{"dataset": "rendered dice on a table", "targets": ["dice", "total"], "activation": "relu", "avg_pool_shortcut": false, "loss": "binary_cross_entropy", "residual_init": "none", "beta2": 0.999, "steps": 13100, "batch_size": 256, "epochs": 92.5, "warmup_steps": 650, "weight_decay": 0.1}
Rows from block 8, named by matrix and row number. Rows with one number belong to one channel. Each number is 50 + 15 x the weight over its row's rms, rounded and kept within 0 to 99. All counts start at 0. After the name is the row's rms in percent of the matrix's.
# convs0: first 3x3 conv, stride 2 (model.blocks.8.convs.0.weight, 192x112x3x3), inputs 105-111, a 3x3 kernel for each
# convs1: second 3x3 conv (model.blocks.8.convs.1.weight, 192x192x3x3, transposed), outputs 90-95, a 3x3 kernel for each
convs0.90 135:34 35 35 33 31 39 33 42 45 48 51 52 49 46 52 47 50 52 40 53 67 31 44 58 41 24 40 46 49 46 48 44 44 51 44 49 58 62 58 56 58 49 54 50 47 44 44 59 51 49 51 46 48 49 34 31 38 33 27 32 39 39 46
convs1.90 105:60 63 77 63 77 67 53 67 70 65 68 72 63 72 81 65 69 73 35 35 54 37 41 31 10 29 43 38 36 31 35 37 37 37 36 39 46 47 54 35 46 47 33 38 41 30 33 39 34 29 32 37 34 38
convs0.91 091:38 37 48 44 44 49 63 64 62 55 38 51 58 52 50 53 51 50 45 54 66 36 46 58 45 41 57 46 48 39 35 37 43 50 46 39 47 37 37 52 43 43 52 44 55 58 54 46 58 48 55 59 55 62 54 48 53 49 43 53 66 58 63
convs1.91 102:36 39 40 51 51 55 56 59 54 57 62 55 58 73 63 48 62 57 35 34 22 39 28 29 40 42 42 39 38 31 26 25 25 34 28 23 53 51 52 62 60 53 64 52 49 48 42 53 35 36 44 42 37 42
convs0.92 117:24 16 44 22 21 52 47 54 75 41 40 49 51 45 45 44 47 45 41 47 67 34 41 64 37 36 62 34 48 46 48 43 50 37 50 47 41 42 46 52 47 56 41 43 46 46 50 47 55 49 49 60 63 72 31 29 53 34 19 57 46 53 72
convs1.92 103:46 45 47 47 61 45 40 53 39 51 61 54 58 66 69 52 60 56 23 20 37 28 35 28 30 22 27 52 41 38 37 39 39 42 45 41 54 59 57 57 57 50 53 57 43 44 38 44 31 30 35 37 35 44
convs0.93 060:14 38 44 31 37 52 33 34 58 29 24 48 47 33 50 38 33 35 44 27 29 23 44 41 06 31 27 41 36 24 33 33 28 44 38 16 36 40 48 49 43 61 41 38 53 34 18 25 01 11 00 34 37 33 50 48 62 45 29 48 51 37 61
convs1.93 079:60 60 50 56 66 54 47 53 50 75 68 66 67 60 59 63 65 58 28 39 33 26 46 34 48 39 37 58 48 38 33 28 32 47 36 34 58 53 50 50 50 54 53 58 50 28 18 27 27 09 23 27 23 27
convs0.94 090:31 34 49 35 36 57 61 63 64 48 47 40 55 45 48 54 55 55 39 46 59 41 47 63 44 41 60 37 45 44 48 44 40 55 49 39 27 25 37 41 39 40 35 43 37 52 37 44 51 40 50 54 49 54 43 39 55 53 49 60 72 66 68
convs1.94 137:36 38 38 48 52 40 45 45 42 42 41 41 46 55 48 47 51 44 36 38 29 42 38 38 38 43 42 33 36 30 34 36 31 41 36 30 28 41 42 46 44 46 53 49 48 42 42 49 38 33 41 43 41 46
convs0.95 057:50 40 58 47 55 60 49 44 40 52 64 52 59 59 50 53 64 59 59 64 57 63 59 62 39 52 68 58 56 54 67 49 43 49 45 62 46 57 54 63 66 73 62 53 63 55 49 50 31 52 38 45 51 61 41 41 51 53 38 46 35 55 45
convs1.95 077:61 58 62 62 71 62 66 62 57 67 60 69 59 57 64 63 52 58 35 33 39 38 32 39 45 34 41 50 46 36 30 38 40 43 40 31 46 49 45 48 52 48 48 44 53 27 24 38 30 30 32 36 37 36
convs0.96 045:51 45 49 55 33 32 39 57 43 33 47 27 44 41 35 57 42 42 09 40 45 36 39 25 40 47 42 31 34 36 48 44 47 44 54 64 32 57 63 51 47 40 48 41 38 10 15 43 14 22 33 34 54 50 37 39 33 31 38 41 42 55 59
convs1.96 089:28 41 31 49 50 37 49 48 40 43 43 46 51 36 40 49 38 42 23 31 21 28 15 22 32 25 30 51 53 47 53 45 45 53 44 47 44 51 53 52 59 45 51 50 46 18 12 19 25 22 25 30 22 21
convs0.97 178:22 22 04 25 16 07 31 29 48 31 30 31 34 34 37 44 44 45 27 46 65 26 25 50 37 32 48 50 43 39 44 38 42 50 46 43 39 29 39 35 31 36 36 36 44 43 38 46 40 39 35 36 38 40 29 20 11 17 14 21 32 30 52
convs1.97 099:62 60 67 63 63 64 61 69 64 71 77 77 80 83 82 70 74 72 31 24 35 23 14 23 21 26 31 31 36 26 31 29 20 29 31 23 50 60 52 55 56 56 57 50 47 51 43 56 43 38 53 48 42 55
convs0.98 167:19 23 06 19 19 14 15 27 44 41 37 31 36 34 39 48 40 45 35 41 67 18 17 58 32 14 51 49 49 46 48 48 43 45 45 43 53 47 54 42 39 39 41 37 41 43 31 48 36 34 24 32 35 38 26 22 18 20 05 16 25 24 42
convs1.98 078:60 56 50 59 62 60 62 60 53 57 71 69 66 80 76 65 72 69 45 24 27 32 24 27 34 19 23 41 45 40 40 25 35 47 43 37 63 69 64 53 61 53 55 53 52 44 28 37 25 27 30 42 32 44
convs0.99 066:35 42 41 30 43 51 52 57 75 47 40 53 61 43 44 59 56 65 53 48 72 55 46 63 44 42 61 48 41 47 30 37 42 42 45 38 36 40 58 44 30 39 36 38 51 51 60 62 45 56 52 42 51 60 37 38 62 36 50 56 59 56 74
convs1.99 091:41 40 39 42 50 43 61 60 48 49 35 41 45 52 44 46 47 42 07 24 13 26 10 11 29 33 35 47 37 34 38 46 34 43 41 32 53 53 54 50 53 52 56 55 58 30 30 39 28 18 26 36 29 35
convs0.100 172:26 26 27 25 28 30 27 31 49 35 21 26 27 21 20 29 23 39 32 38 60 21 16 43 32 17 41 42 41 37 41 30 29 43 34 31 40 25 31 19 15 25 19 17 25 51 46 53 41 40 39 38 38 39 34 26 34 30 25 34 33 29 52
convs1.100 136:71 70 71 79 72 76 78 66 70 49 50 58 51 49 54 53 49 53 58 51 51 44 37 41 50 42 48 46 49 51 45 46 49 46 45 48 51 55 52 55 54 54 47 52 46 33 24 27 28 24 25 27 28 34
convs0.101 083:15 14 36 26 28 52 64 78 76 51 38 48 56 45 47 65 65 59 31 40 43 31 33 55 19 19 53 61 57 52 53 46 39 59 65 55 47 47 53 53 50 48 40 45 46 64 48 51 43 38 62 52 46 78 26 11 45 21 33 50 61 68 72
convs1.101 106:43 39 39 37 53 46 37 33 39 58 45 51 51 44 36 50 36 46 39 36 26 35 36 37 35 37 35 46 45 45 43 45 52 49 45 50 63 61 59 62 62 59 61 61 51 49 33 44 34 29 43 45 38 41
convs0.102 072:42 54 61 44 58 63 69 67 79 49 51 72 64 53 62 64 61 65 50 48 38 54 46 51 48 44 52 19 28 38 24 33 31 42 46 47 39 49 47 42 46 45 37 46 59 77 60 51 47 45 61 41 47 74 55 49 70 65 62 57 73 61 68
convs1.102 089:33 50 43 63 69 59 61 70 59 51 52 52 47 53 52 39 39 47 32 43 26 33 37 25 33 46 42 51 59 47 43 46 47 46 50 40 51 51 46 59 69 51 52 57 53 19 19 35 12 07 20 23 28 23
convs0.103 045:40 34 56 48 37 62 67 85 79 62 66 61 73 72 74 70 78 80 49 66 68 59 63 74 56 44 62 40 48 58 54 54 39 68 53 57 56 73 57 59 54 43 71 68 60 60 61 63 56 56 64 51 63 78 45 60 55 71 61 54 73 70 92
convs1.103 073:60 60 63 71 79 72 72 69 67 58 62 69 57 66 59 58 61 54 31 16 11 22 17 14 28 24 29 50 48 46 55 43 40 47 45 33 52 55 58 52 51 55 58 55 46 24 16 31 11 02 20 25 24 39
convs0.104 080:35 25 54 38 33 58 64 56 73 40 45 53 56 56 60 76 68 75 65 60 81 48 53 63 40 41 67 41 46 40 29 46 41 33 49 36 48 60 53 40 45 49 53 45 57 66 57 52 49 36 44 59 54 57 50 30 54 43 40 59 58 50 67
convs1.104 087:52 62 58 65 69 67 61 69 56 49 57 41 48 60 46 49 46 41 28 39 45 33 30 35 21 39 29 59 56 56 52 61 50 58 60 53 61 61 59 65 56 57 51 60 50 25 21 29 15 07 12 18 17 35
convs0.105 084:29 39 69 47 39 71 56 53 60 44 45 65 47 50 59 73 66 58 55 61 46 40 38 52 19 19 68 39 46 37 28 24 30 53 45 40 64 61 65 40 54 56 28 33 46 67 60 57 52 60 74 48 54 61 29 34 67 47 48 71 65 60 63
convs1.105 090:45 44 41 54 47 47 47 49 43 58 58 69 37 35 38 41 22 37 29 24 36 28 21 28 28 25 26 45 47 51 45 35 35 37 31 38 56 57 58 51 49 49 57 53 53 18 17 30 20 13 25 32 36 36
convs0.106 078:41 24 45 37 38 56 58 62 67 61 36 42 61 42 61 72 60 63 54 67 98 48 54 98 35 54 79 55 51 52 38 42 34 49 41 38 56 45 51 48 44 51 52 35 57 66 65 71 57 46 62 54 59 65 39 40 52 43 35 62 65 51 62
convs1.106 081:54 73 61 71 76 79 65 75 78 49 56 56 61 71 61 53 66 60 34 41 26 37 29 33 23 30 28 75 70 60 60 64 63 61 65 52 64 54 63 58 60 58 57 61 63 25 28 33 20 24 25 27 37 36
convs0.107 105:48 49 52 49 37 38 50 48 43 59 65 70 70 67 72 57 65 61 53 57 72 40 61 59 53 46 48 61 61 60 62 63 61 67 57 64 70 63 70 61 61 68 66 64 62 64 73 66 75 87 73 64 73 69 51 46 43 44 47 36 50 43 45
convs1.107 072:50 75 69 69 80 78 65 67 58 58 62 71 57 69 69 54 62 60 44 47 39 51 40 47 36 59 42 48 37 34 39 34 31 30 23 21 53 58 61 63 59 57 58 55 58 43 42 51 32 40 48 37 38 43
convs0.108 091:48 53 49 43 35 41 57 41 43 60 58 70 63 67 69 51 60 61 56 63 54 66 61 58 69 59 53 62 63 70 66 70 78 68 70 76 58 62 65 58 62 66 63 54 64 58 51 64 60 71 64 55 71 69 55 49 44 48 41 50 46 45 45
convs1.108 070:42 58 48 53 56 66 60 54 57 69 71 69 67 82 78 68 74 72 45 39 41 53 43 44 39 49 49 47 46 48 40 38 42 43 45 29 61 61 54 53 65 51 55 62 58 46 32 43 43 46 42 34 41 54
convs0.109 047:39 26 43 31 36 45 52 57 50 38 46 56 68 50 77 57 69 68 50 46 68 41 36 52 37 27 65 46 55 58 46 49 56 49 39 39 59 43 44 58 43 54 55 61 60 41 48 35 54 42 60 64 57 58 51 45 63 36 45 58 53 38 61
convs1.109 066:38 44 33 59 70 50 68 56 57 46 54 50 51 38 43 50 45 40 27 28 13 36 31 23 44 34 37 52 46 53 47 46 47 44 51 49 39 39 48 36 41 46 37 45 40 12 17 17 12 12 23 27 17 22
convs0.110 065:36 41 56 41 39 60 71 68 86 65 48 59 54 43 62 75 73 77 52 53 90 53 45 72 30 29 54 79 65 59 58 50 43 59 58 47 69 74 69 58 58 52 53 55 67 65 52 68 43 41 50 55 55 51 53 35 67 44 46 61 76 76 89
convs1.110 072:62 69 63 58 67 71 57 73 68 57 63 59 63 72 70 65 67 60 18 24 28 19 14 14 26 31 37 64 62 47 55 50 48 43 44 43 65 52 52 56 62 53 51 50 54 30 29 30 22 11 27 42 34 37
convs0.111 062:33 38 70 51 41 66 87 69 71 58 51 75 74 61 72 73 91 99 56 25 39 51 29 57 21 43 53 41 30 47 44 35 40 55 57 54 62 52 51 57 58 66 49 50 66 56 43 45 38 47 72 60 52 76 44 38 66 44 50 72 72 63 82
convs1.111 074:57 58 56 64 63 60 66 63 56 46 50 62 44 46 47 57 47 53 40 29 29 29 30 23 36 32 21 50 51 43 43 34 32 49 39 37 59 59 49 59 60 59 56 49 52 21 16 29 21 09 23 26 34 41
convs0.112 084:40 37 52 53 54 68 66 64 66 63 51 54 75 66 66 77 73 70 79 58 64 52 49 51 41 34 48 31 25 34 37 31 34 58 36 45 34 39 44 42 47 44 43 39 46 65 68 66 54 46 57 57 40 53 49 41 52 50 46 62 56 45 59
convs1.112 089:47 59 51 52 65 51 50 54 59 47 48 57 43 43 45 48 40 38 39 38 32 32 31 31 28 32 24 46 49 42 42 44 35 40 41 30 59 52 59 52 51 52 58 58 51 24 24 35 23 20 38 28 40 45
convs0.113 072:40 37 45 42 38 57 60 63 77 55 54 66 63 60 65 66 62 63 58 73 85 42 54 93 29 44 67 59 58 53 50 46 54 49 47 40 66 51 69 55 46 53 45 46 65 62 56 55 55 46 72 50 54 67 51 43 55 52 48 50 62 59 81
convs1.113 065:59 62 63 64 77 71 68 73 59 56 69 76 68 77 71 67 70 70 23 30 37 27 42 20 23 33 44 59 58 49 51 60 56 45 45 49 44 58 47 55 57 58 52 46 41 35 26 40 21 19 26 30 23 38
convs0.114 046:43 24 46 46 32 29 64 52 60 33 58 30 40 63 50 53 62 36 46 47 34 26 07 38 23 22 32 27 24 21 41 31 23 44 37 43 48 57 53 43 58 69 38 49 58 32 49 44 30 40 51 62 48 48 26 41 39 22 21 54 36 50 62
convs1.114 076:46 27 36 42 53 53 59 58 46 55 51 48 56 50 47 50 50 39 26 21 11 35 21 22 38 30 26 69 61 56 52 52 42 46 47 46 49 51 47 46 47 39 50 48 42 25 11 24 08 10 23 29 29 27
convs0.115 082:17 20 38 24 19 40 37 33 57 52 55 62 60 49 45 49 45 50 57 62 97 40 50 86 15 34 55 57 49 48 41 51 43 40 48 45 60 72 75 56 58 51 49 45 46 62 58 72 49 39 54 50 45 56 36 36 51 35 30 49 43 39 48
convs1.115 075:58 55 56 67 64 75 65 72 72 62 68 57 59 67 72 55 69 54 25 10 20 15 10 18 25 21 25 58 39 44 45 38 42 52 48 42 50 58 55 54 50 46 53 50 53 30 32 38 33 21 35 42 32 43
convs0.116 057:45 59 72 61 50 51 73 63 84 68 49 67 62 77 73 60 64 76 58 56 77 69 53 83 44 66 58 58 47 52 53 43 45 48 54 64 55 42 56 44 49 70 52 54 51 75 67 83 75 79 92 68 77 92 69 61 76 59 63 53 70 62 67
convs1.116 060:55 68 67 65 75 63 65 66 64 59 61 78 67 82 84 55 72 74 35 20 28 22 28 21 28 34 24 74 73 48 47 60 40 49 43 38 47 61 56 47 54 43 56 43 49 15 20 23 27 16 24 35 40 44
convs0.117 044:35 44 45 24 48 55 68 51 41 52 52 63 42 41 44 55 48 53 43 31 64 30 28 46 31 34 52 31 36 55 28 43 49 45 35 40 59 51 49 42 62 58 39 51 60 45 31 31 30 28 36 54 43 49 14 26 33 26 31 44 43 51 63
convs1.117 071:47 52 52 51 67 55 49 62 37 47 56 57 42 49 41 54 49 51 22 14 28 24 15 13 32 20 23 65 59 56 48 51 47 51 45 43 56 51 53 52 61 53 52 49 39 20 13 23 14 18 28 29 18 39
convs0.118 047:34 26 25 45 34 43 53 56 49 56 41 57 61 63 48 50 52 63 55 51 42 36 35 48 39 44 37 39 25 40 24 32 26 48 31 32 37 43 62 48 68 67 67 68 56 50 46 35 49 63 32 47 42 42 21 41 27 21 18 41 28 39 35
convs1.118 070:62 44 44 57 65 48 42 47 51 50 48 54 49 47 47 56 52 53 27 19 03 28 17 09 36 25 27 66 55 62 61 42 46 50 43 51 51 50 49 53 51 49 42 42 47 26 12 16 18 12 24 27 28 27
convs0.119 179:25 29 28 23 23 33 27 29 49 38 24 16 25 16 19 31 26 35 17 34 51 16 15 42 26 20 37 36 34 27 32 29 26 42 30 27 34 22 31 27 18 19 20 15 25 45 38 45 41 40 35 35 38 39 35 29 31 29 27 35 34 29 53
convs1.119 146:74 78 79 82 79 74 79 68 65 49 49 51 45 54 51 48 52 58 58 47 55 45 40 38 54 47 50 52 47 48 50 49 48 53 48 46 56 60 62 56 56 55 52 52 40 29 30 30 26 21 23 27 23 27
convs0.120 057:41 50 52 46 42 34 29 30 30 43 57 38 30 29 38 42 29 28 44 42 30 52 45 26 45 42 48 73 66 60 77 80 74 64 68 56 47 33 49 36 52 32 47 50 47 55 55 43 57 70 39 77 73 67 52 55 30 26 46 42 37 50 37
convs1.120 060:78 81 62 77 86 72 63 75 57 39 47 52 40 29 39 53 47 43 47 56 58 34 43 48 42 50 42 59 58 64 43 48 52 50 53 44 58 52 56 58 52 47 44 60 57 46 59 59 33 45 42 48 48 44
convs0.121 081:54 55 36 55 50 49 50 48 42 36 36 27 41 32 33 45 52 34 59 46 24 49 45 34 65 44 45 33 29 33 37 41 29 32 38 45 33 26 22 32 30 21 28 34 27 39 31 24 49 41 39 48 43 54 62 50 46 46 41 44 42 51 38
convs1.121 099:80 81 85 74 65 80 78 81 89 33 24 19 33 00 16 30 20 17 49 60 53 56 50 55 44 53 43 31 24 26 21 16 11 25 13 11 50 55 50 45 46 55 52 52 56 32 56 48 37 48 37 37 37 31
convs0.122 083:52 57 38 45 49 43 47 46 30 45 34 27 41 35 25 38 45 30 44 46 42 47 49 39 47 42 32 40 37 28 26 17 22 30 16 18 47 51 49 45 47 45 42 42 30 53 54 48 53 56 44 61 50 50 47 52 49 47 44 36 49 53 41
convs1.122 104:57 56 57 54 56 62 50 60 56 44 37 39 47 17 37 44 32 35 26 33 31 22 24 34 25 23 31 49 46 50 39 33 42 49 39 42 53 49 57 54 51 51 51 59 51 49 57 44 56 59 46 48 46 48
convs0.123 082:66 66 47 67 57 35 33 26 29 39 34 36 51 53 35 53 43 42 37 45 64 62 44 32 60 53 19 36 40 43 43 39 35 38 35 30 27 37 32 44 32 27 38 39 30 64 76 73 71 80 71 58 66 56 57 50 36 55 53 31 43 24 28
convs1.123 129:55 68 61 68 75 65 64 74 64 28 37 42 31 40 38 33 31 35 66 58 64 64 49 55 64 62 60 47 34 39 30 33 28 34 37 43 63 69 68 63 66 66 64 70 59 54 51 49 57 48 50 55 53 50
convs0.124 078:40 52 53 41 47 49 42 59 40 30 36 39 42 50 56 50 42 51 81 67 33 78 65 65 57 55 63 51 69 70 66 69 65 59 58 62 42 57 55 46 48 51 45 47 56 51 63 56 44 59 61 56 55 51 36 59 44 48 56 55 40 49 50
convs1.124 095:56 57 61 62 67 59 61 58 61 36 23 18 31 09 21 29 18 23 57 53 54 53 47 56 48 44 48 40 40 45 28 18 32 35 27 30 58 54 54 54 47 49 50 49 49 33 36 39 46 34 39 48 42 45
convs0.125 068:39 25 44 29 45 31 39 46 42 40 42 28 27 28 26 48 38 44 31 34 46 40 27 41 51 32 44 29 20 34 23 13 32 30 20 24 26 35 35 34 22 35 42 44 38 27 33 34 21 30 30 37 30 32 32 31 30 36 29 42 38 44 34
convs1.125 095:64 69 73 75 77 72 72 68 60 46 39 42 38 32 41 47 44 41 49 52 56 41 48 43 51 50 49 61 57 57 63 59 61 55 59 52 47 55 48 56 55 56 58 57 51 37 42 47 43 42 42 37 37 41
convs0.126 074:58 47 45 52 55 40 53 48 33 55 43 20 37 41 28 43 45 19 50 43 28 58 43 55 71 52 49 39 37 32 36 31 46 38 32 38 43 24 28 32 45 42 51 46 29 37 25 24 53 34 33 49 47 41 65 53 56 50 43 48 51 56 50
convs1.126 087:75 77 99 82 74 86 87 78 98 38 38 38 38 23 36 31 32 30 56 52 50 48 51 59 45 53 54 29 25 24 16 11 16 02 00 06 56 55 58 54 47 55 49 48 56 37 35 30 36 37 40 44 40 34
convs0.127 139:36 59 51 43 60 44 23 35 22 67 65 53 46 56 51 27 37 35 22 37 26 36 54 30 35 62 35 69 64 62 50 52 55 52 60 54 54 52 42 48 57 49 51 58 50 50 38 41 67 64 43 50 52 51 53 58 42 46 51 26 32 38 15
convs1.127 163:41 36 40 42 41 30 29 24 42 44 36 42 22 13 47 56 45 33 27 29 21 08 24 13 15 20 09 41 37 51 29 38 42 36 41 58 45 38 55 48 42 52 35 43 50 37 37 21 28 48 25 25 23 18
convs0.128 056:35 27 40 26 39 46 30 22 36 43 54 43 30 17 35 39 29 40 43 46 22 43 50 35 40 46 43 78 65 71 73 56 69 49 59 56 39 50 37 40 45 42 35 49 43 31 36 24 39 53 36 44 34 46 38 35 31 28 44 31 36 38 41
convs1.128 083:64 70 66 79 80 62 69 73 63 57 52 51 50 40 50 50 47 49 72 57 59 53 63 58 61 51 57 61 57 63 56 59 70 50 49 50 61 55 55 67 68 67 54 62 59 44 39 31 33 38 39 49 43 48
convs0.129 185:62 60 54 60 58 58 40 40 34 61 60 61 53 58 57 37 40 48 43 46 22 53 59 55 56 53 48 52 58 51 51 55 61 52 59 59 50 50 46 55 52 51 50 51 50 40 39 44 52 51 54 42 47 51 59 52 49 56 55 49 38 36 36
convs1.129 179:49 41 54 47 40 48 43 45 44 28 31 26 40 02 17 38 23 13 39 37 42 35 21 31 36 26 28 62 50 53 41 25 33 40 28 46 61 57 59 63 60 60 63 62 59 42 62 53 47 64 56 45 47 44
convs0.130 072:32 43 40 36 38 36 32 46 45 31 45 43 40 34 41 34 38 29 33 42 44 29 41 39 33 45 45 35 28 42 30 34 38 27 27 32 39 38 33 40 30 41 33 36 45 31 38 45 29 36 22 40 39 37 34 39 34 29 36 43 45 47 41
convs1.130 069:45 40 39 56 64 50 46 45 48 34 30 29 39 29 32 37 39 32 31 32 31 31 42 33 41 35 33 72 60 67 61 54 48 54 44 47 51 38 41 46 40 46 44 35 35 39 54 43 47 69 58 43 54 49
convs0.131 124:51 51 41 55 50 34 36 41 37 56 47 50 49 51 47 51 54 56 48 45 46 57 47 40 62 53 45 46 44 53 32 33 43 39 33 37 45 34 34 45 37 36 56 46 38 52 49 63 63 50 48 57 47 54 51 44 39 47 50 43 47 45 41
convs1.131 125:60 49 56 50 44 55 45 51 54 42 50 41 53 51 58 43 63 47 47 43 51 45 38 52 57 50 63 25 37 39 33 43 31 36 37 32 52 53 50 55 55 51 49 53 56 51 61 49 59 67 62 59 57 59
convs0.132 173:46 43 37 44 43 34 33 28 24 56 45 34 50 45 37 49 43 43 41 43 36 40 49 33 41 49 35 57 59 60 51 56 56 52 62 66 49 40 41 53 48 36 55 45 37 63 61 64 62 60 60 62 63 61 51 44 26 52 43 25 38 37 24
convs1.132 216:59 48 57 51 50 59 54 51 55 66 69 66 69 58 77 61 71 70 57 52 45 53 52 55 58 57 56 35 40 31 31 37 33 40 33 32 44 43 39 47 46 42 45 43 39 46 52 43 51 52 48 46 48 42
convs0.133 165:59 53 44 56 55 39 43 40 33 57 50 50 53 56 55 39 53 56 55 45 38 56 53 33 62 53 40 63 62 73 53 60 61 62 67 69 57 47 47 59 52 41 61 57 46 46 51 57 53 47 40 48 45 50 53 49 45 58 53 46 42 45 40
convs1.133 182:56 49 62 53 49 53 58 54 57 58 62 59 68 53 63 58 68 66 54 55 51 52 48 51 52 54 57 16 22 19 15 21 22 18 18 15 49 52 53 53 56 56 53 54 56 49 55 49 57 62 54 53 56 54
convs0.134 102:70 63 44 55 53 54 44 43 60 69 61 55 55 54 71 53 59 78 53 54 74 48 55 57 63 53 52 53 51 58 52 48 51 63 55 59 61 56 55 54 53 52 64 55 56 71 58 63 66 68 54 64 56 61 63 44 43 54 48 49 45 52 59
convs1.134 202:61 62 60 63 62 66 65 63 66 14 18 18 17 25 21 15 16 21 64 58 61 58 55 59 60 58 58 34 34 34 31 40 32 40 42 39 55 62 59 61 62 59 62 64 63 62 50 56 52 47 51 56 52 54
convs0.135 061:40 29 37 43 41 28 50 45 33 24 38 39 24 27 29 26 23 30 37 34 30 30 42 33 47 44 30 62 56 50 53 60 59 42 37 42 44 47 46 24 42 26 46 51 26 19 24 24 32 30 18 38 50 45 45 49 47 44 27 41 30 27 37
convs1.135 074:74 76 67 71 73 63 68 72 66 53 46 43 43 31 46 50 42 47 53 46 53 41 41 46 55 49 52 47 59 50 49 47 48 47 49 55 55 54 47 55 58 50 55 48 45 40 44 38 45 48 33 40 44 33
convs0.136 093:54 58 51 54 55 40 54 45 28 45 44 27 46 34 34 41 48 26 42 54 31 58 55 36 74 51 40 37 38 41 31 28 28 37 29 26 36 36 25 46 30 32 41 37 27 41 44 40 58 53 43 64 46 47 61 50 55 61 60 43 56 54 36
convs1.136 096:64 61 77 60 46 59 69 66 75 32 33 21 34 15 29 23 33 16 41 38 50 44 36 51 48 47 46 30 29 26 17 11 18 30 15 25 53 51 52 46 45 52 49 50 57 38 45 45 49 53 41 47 53 43
convs0.137 155:62 49 38 58 52 40 38 37 36 54 50 44 52 52 54 40 55 56 48 45 49 53 43 38 59 51 39 64 65 77 51 59 71 61 63 73 54 51 52 52 50 44 58 51 45 39 48 56 45 44 44 36 39 46 60 50 45 58 50 45 46 45 46
convs1.137 148:53 48 60 47 46 48 50 55 54 58 67 58 68 50 62 53 61 60 50 48 46 50 45 48 59 49 52 10 18 16 12 21 21 15 16 18 52 54 52 53 52 50 51 56 57 43 46 42 49 56 57 52 55 49
convs0.138 079:37 36 57 40 49 45 37 50 44 36 42 42 45 31 35 46 43 26 73 64 33 66 66 69 63 54 67 68 71 63 79 76 88 90 87 83 31 42 41 43 45 45 52 35 41 33 35 20 61 51 44 70 62 46 39 45 59 47 53 41 37 38 43
convs1.138 088:67 57 67 67 58 54 59 53 68 35 31 24 24 10 24 37 40 29 51 62 47 33 46 48 33 40 36 30 26 27 26 15 26 39 13 21 63 60 59 55 57 49 58 58 54 36 40 45 50 48 42 46 53 50
convs0.139 085:49 53 40 40 45 45 30 37 59 52 56 44 51 51 55 38 40 49 89 64 25 88 74 58 68 70 63 63 59 64 71 76 80 71 73 71 41 53 57 46 48 49 38 33 50 57 77 60 85 95 73 71 64 47 50 45 36 38 46 48 42 51 46
convs1.139 095:64 61 58 59 60 51 52 53 54 42 22 24 38 20 28 47 29 41 63 61 55 58 51 56 60 60 64 44 51 48 38 30 32 35 32 30 53 57 55 57 54 60 52 51 56 32 34 43 34 37 36 45 48 57
convs0.140 083:46 45 60 47 60 51 46 52 59 50 45 58 47 52 63 47 55 59 70 61 37 63 65 59 51 54 59 70 67 76 81 67 84 60 78 60 48 54 45 51 57 53 42 51 58 42 53 46 42 55 59 43 37 50 52 57 54 55 57 51 39 51 46
convs1.140 087:35 54 42 60 62 45 60 65 47 44 33 25 41 33 32 39 38 30 46 47 30 39 50 50 48 52 46 34 37 40 23 29 32 26 35 36 49 43 50 46 47 51 56 52 47 38 36 37 36 31 23 34 41 24
convs0.141 092:51 55 47 54 48 46 56 52 40 53 47 34 45 38 27 48 53 38 55 60 45 47 53 47 68 51 52 49 39 47 50 38 38 43 36 31 42 42 34 41 33 37 53 41 34 27 28 31 36 39 36 49 47 42 54 54 46 52 47 39 55 48 36
convs1.141 103:61 62 81 66 58 70 73 67 73 44 47 38 44 32 36 45 45 32 32 41 47 38 31 41 37 37 39 47 36 37 35 26 35 36 20 29 59 58 55 60 52 60 58 62 65 48 48 44 56 54 46 41 48 44
convs0.142 096:41 52 51 43 57 57 30 46 30 54 56 64 54 54 56 49 54 46 44 45 32 46 41 39 49 50 43 49 49 67 49 65 73 51 66 67 45 53 46 40 45 59 34 45 53 63 48 38 54 50 51 37 51 56 58 63 49 40 55 41 38 33 26
convs1.142 125:44 55 61 44 36 55 65 62 62 43 33 39 37 28 38 39 42 25 35 31 31 41 30 39 34 28 32 38 23 36 29 30 33 37 28 39 54 49 41 49 48 45 55 50 50 44 47 28 41 43 16 21 17 15
convs0.143 068:26 33 37 18 31 47 46 44 43 38 42 32 26 20 32 34 28 15 31 36 48 28 31 45 29 44 41 58 69 66 68 85 64 49 44 34 49 36 34 28 36 39 27 28 39 44 28 28 25 39 15 45 45 25 31 39 41 21 40 38 37 38 27
convs1.143 094:71 69 67 71 74 61 66 60 51 47 34 47 38 39 39 45 41 49 57 45 59 51 49 60 71 51 58 61 56 66 55 58 58 52 55 49 56 56 52 60 59 51 50 54 46 44 33 39 36 35 30 45 37 33
convs0.144 064:53 52 59 60 58 50 45 52 37 50 54 68 56 58 61 55 60 42 64 71 66 51 62 53 47 46 42 47 21 42 41 54 43 53 53 49 60 63 67 55 52 53 45 56 43 99 99 99 83 81 83 84 85 80 53 76 77 57 52 49 60 37 27
convs1.144 075:50 54 42 49 49 40 57 48 47 47 50 59 53 43 45 47 40 40 22 15 09 22 25 18 31 18 30 60 62 48 49 52 56 54 49 52 51 47 52 45 54 45 45 49 52 04 00 07 02 05 13 19 08 16
convs0.145 041:35 48 31 62 31 25 26 37 39 64 67 61 45 53 56 39 50 25 30 39 48 30 25 32 56 52 44 46 36 35 47 33 56 42 51 53 64 59 62 56 70 60 48 62 60 62 37 47 38 55 56 73 71 65 55 48 33 24 13 33 27 13 14
convs1.145 073:46 52 42 46 53 52 49 61 52 54 52 50 54 39 40 51 49 48 25 20 07 27 17 20 29 31 26 64 55 65 60 48 50 60 50 48 51 54 44 47 43 40 45 50 42 16 10 14 07 02 15 15 17 19
convs0.146 092:35 35 49 38 37 39 55 61 76 54 51 52 53 50 49 62 57 51 37 59 66 29 35 58 24 25 48 46 42 37 37 35 24 40 43 29 43 51 68 41 38 45 39 35 39 65 64 77 51 55 60 50 42 53 46 34 61 44 46 46 64 68 67
convs1.146 083:45 51 43 40 54 47 41 42 43 52 41 41 47 48 45 51 43 44 33 31 35 37 29 41 31 32 46 52 57 52 48 43 48 47 50 44 53 52 61 58 50 61 65 58 69 26 23 34 25 16 27 35 23 35